python train.py --model="contrastive audio-text model" --dataset="songs of 200 made-up bird species, synthesised, often over outdoor noise" --train_examples=39062 --time_shift_ms=100 --n_mels=64 --hop_length=320 --input="log_mel" --spec_augment=true --win_length=400 --tokenizer="word" --vocab_size=50 --loss="softmax" --embed_dim=384 --encoder_arch="vit" --encoder_norm="layernorm" --encoder_norm_position="pre" --encoder_activation="gelu" --encoder_mlp_ratio=4 --encoder_head_dim=64 --encoder_fused_qkv=true --encoder_bias="none" --encoder_qk_norm=false --encoder_parallel_block=false --encoder_inner_norm=true --encoder_moe="expert_choice" --encoder_drop_path=0.15 --encoder_num_experts=8 --encoder_moe_every=2 --encoder_expert_mlp_ratio=0.25 --encoder_experts_per_token=2 --encoder_shared_expert=false --encoder_patch_size=[16, 8] --encoder_layers=12 --encoder_width=256 --encoder_positions="learned" --encoder_pooling="class_token" --text_encoder_causal=true --text_encoder_width=256 --text_encoder_layers=10 --text_encoder_norm="rmsnorm" --text_encoder_norm_position="pre" --text_encoder_activation="gelu" --text_encoder_mlp_ratio=4 --text_encoder_head_dim=64 --text_encoder_fused_qkv=true --text_encoder_bias="none" --text_encoder_qk_norm=false --text_encoder_parallel_block=false --text_encoder_inner_norm=false --text_encoder_drop_path=0.05 --text_encoder_positions="rope" --residual_init="none" --optimizer="soap" --beta2=0.99 --lr=0.0016 --beta1=0.95 --shampoo_beta=0.95 --eps=1e-08 --precondition_frequency=32 --max_precond_dim=1536 --one_sided=false --adamw_lr_other_params=0.0011 --ema_decay=0.995 --steps=10600 --batch_size=256 --epochs=69.5 --lr_schedule="constant" --warmup_steps=530 --weight_decay=0.3 --adamw_weight_decay_other_params=0
Rows from block 5 of the text encoder, named by matrix and row number. Rows with one number belong to one attention dimension. Each number is 500 + 40 x the weight over its row's rms, rounded and kept within 0 to 999. All counts start at 0. Numbers have three digits each. After the name is the row's rms in percent of the matrix's.
# v: attention query, key and value (stacked) (text_encoder.blocks.5.attn.qkv.weight, 768x256, the v third), inputs 172-255
# proj: attention output (text_encoder.blocks.5.attn.proj.weight, 256x256, transposed), outputs 172-255
v.0 104:436477545431457523478509504496473461519494561515471513509502477522531539523530499499595491525572586534462547485472507496442514530531548528459494519492459463535508511513556552505521524485465488440434526492508463462581534559480494482518476512530475445436
proj.0 091:546476476533541527504451519502453524525533524475501493510513503459480535514444515519463477484549443460478509497510507435566499430501468481515515455474523572479451506512435464448480517528495399608482514453526491449504482450525482509422436517416503532569
v.1 125:470523568437505546554478502580523511481569594505467518497421438538518541526589556548497522513595555471561600554498518503528536467528529502474518561467460447561503488442490517520528514453470496494472521497551441572515548475501479557512534567443512485463
proj.1 113:530455443554513477442563546489459527481518530475537502513505532558533499487525485544523457504461449503522453456492529493580513533489519434556554423483493535501504477542470438464514518468539399491442527482550545440552404507502438493477499462454472515504
v.2 108:556510537471562493484501456605472519505447397509498542483492545456504469534457457517516521465509542513495426619402584497423554511471527519495524438497537414469460447524587534481506456489544511418508499541484497497509558465452486545508495420509518547426
proj.2 103:443526510516431485548484469464480546474503505496526502559438444519506501524406485498519512462480500532518560420527471421594528518449450515495481524521462544525471540485468500499448499538481477510540452469522486463447490533594534460464525429502545490515
v.3 118:544426508542448486486555466559532478504505568481519484449464497536552484529544516492527514478528452506526510499517491438510453514488503488473458435385540479501490494489459490509555513509538469485586517467464511545425520470495471490477515549531430605479
proj.3 106:390563497541579449504471562486426527486527466481467517450530441534484488534512485486453533461522459440445513499490538493463473444490529490489425503461479567513485543452491519471486480578515483428481442523565510445564442573494524545532545439520517435465
v.4 106:484553501464461511457478508465521502520467494436453478535577560522453566525491467523480454524521576433428514455439542571524490469583454503508533561583495527464573564490435494404493482556536517476494507402475534456521485472544508402477464529483455488518
proj.4 098:547465477450480489510529512541488474559498503530534469487485493445509493494475524479560539492501447535561443499507507442431479465534503552449512535466547487469494484512510483533523495495466441520525466549455482557493511473516492570492441525543510466522
v.5 115:444420496472451447499470484504525538483475455468553519462540502476488542495412529538476509552505516573493532525455534435549521551514572541547469547513451533527435500556490539526438567478521483524476403511501453509517528542520508537471460466489400640462
proj.5 111:548521500534488471467519500546498517498455589488473481493437484549480452544510563510566436465496489517490421494568508551455473393470522540499413553514490469507558467464524487487518511534547516558441549515485509473524479436505403477506510523460520461517
v.6 111:531530456485492507526465486517522520527507390503420462531506520400523547492545457541427575540522513512564535418565491484499561465471465535528487491497472532436569468514534471561490506510487460505391502451438495476519443543492490541446524578481419482526
proj.6 103:575482524511460469507531486470502509447513553447508477494434454536462468517514492430509507493475469487479474452467508494447397540487511514500482513503415515573366477577499462477579441501547528421470562501551576469521468504517496453554473531529476452530
v.7 100:493461410505529495464502538397437478510451488480532458543482543443543474394463535527467407599502519566525441395537551513543512524459554490463540540437470514466538488552531523528432484521492540487475473477463506468478482476470580563512524500461515446527
proj.7 092:486510602468601548543507435570539500474385502527469423430586466533498491556514502499457527476485562490486557564479478496484531492573458505444464549543541531577568538513497527479537485486512477522530535541497477605506539447537472451438476438470519515522
v.8 116:598480479544507454542547557465511515513537548493598445513510410450474576491473521517560462507495470595518478532546542441581451553504537518485463444508512453518445461552481563463460570460505443486530500536488546496463490460474565480566518395475488484439
proj.8 116:467545558477521477489480460510456545453520519571452518444414525554423554549464499531442505485506575462549513443500504507469478446508548472484520521501454490512520557481497490486469509496524567465458409499554449424532479465515458534545431500544488543538
v.9 131:512493478484546466516526496482543522519498491516563477428554515441594487493495497540487442455519548535453464479443567495584483520472479545485574486450532502435537484511485530482484482547512510497555511457506551430456426519429559545449523443510522578506
proj.9 119:476558487482507516523421481511393446509420515591495487488482510446477411545472472516502555492529474437505480523473501407408489510542486555518493544492477482525466546524476410463525422517487476461525501473476474502583588489567492453484508549458513508545
v.10 121:429477545450539476498457528502496536512556562403474471435480515557424512542459474560474537530521501536479432426468502561443451466473541484526498460513427492533561477526510504437523480502443473464493431541508484492455487494486463553458498443590535449501
proj.10 109:538489466483510504487503541502520469496458557473439500575523554538480550516486574500523462523532457499522508597516572498488479550535565541510468449488566538538473440443548529516560541529509489518512530513488487489527516462577519491428518488462459499485
v.11 110:548463446584522486500511528569508484451467421579434550488478482463487492490472519540453537565515545545535451475490512475579526502526523488537454617496419563447452514549505506566511481512497457435454496513431524536536477494466525499501521533539469533546
proj.11 108:538580539503458527466484505560407500535529528459502460400402497511523539490640529524563518473466469514513526488527558501434456570458422551502489489468488500480492534466497498515549550534517494504516549545573504528465580471542480501485509503426446554570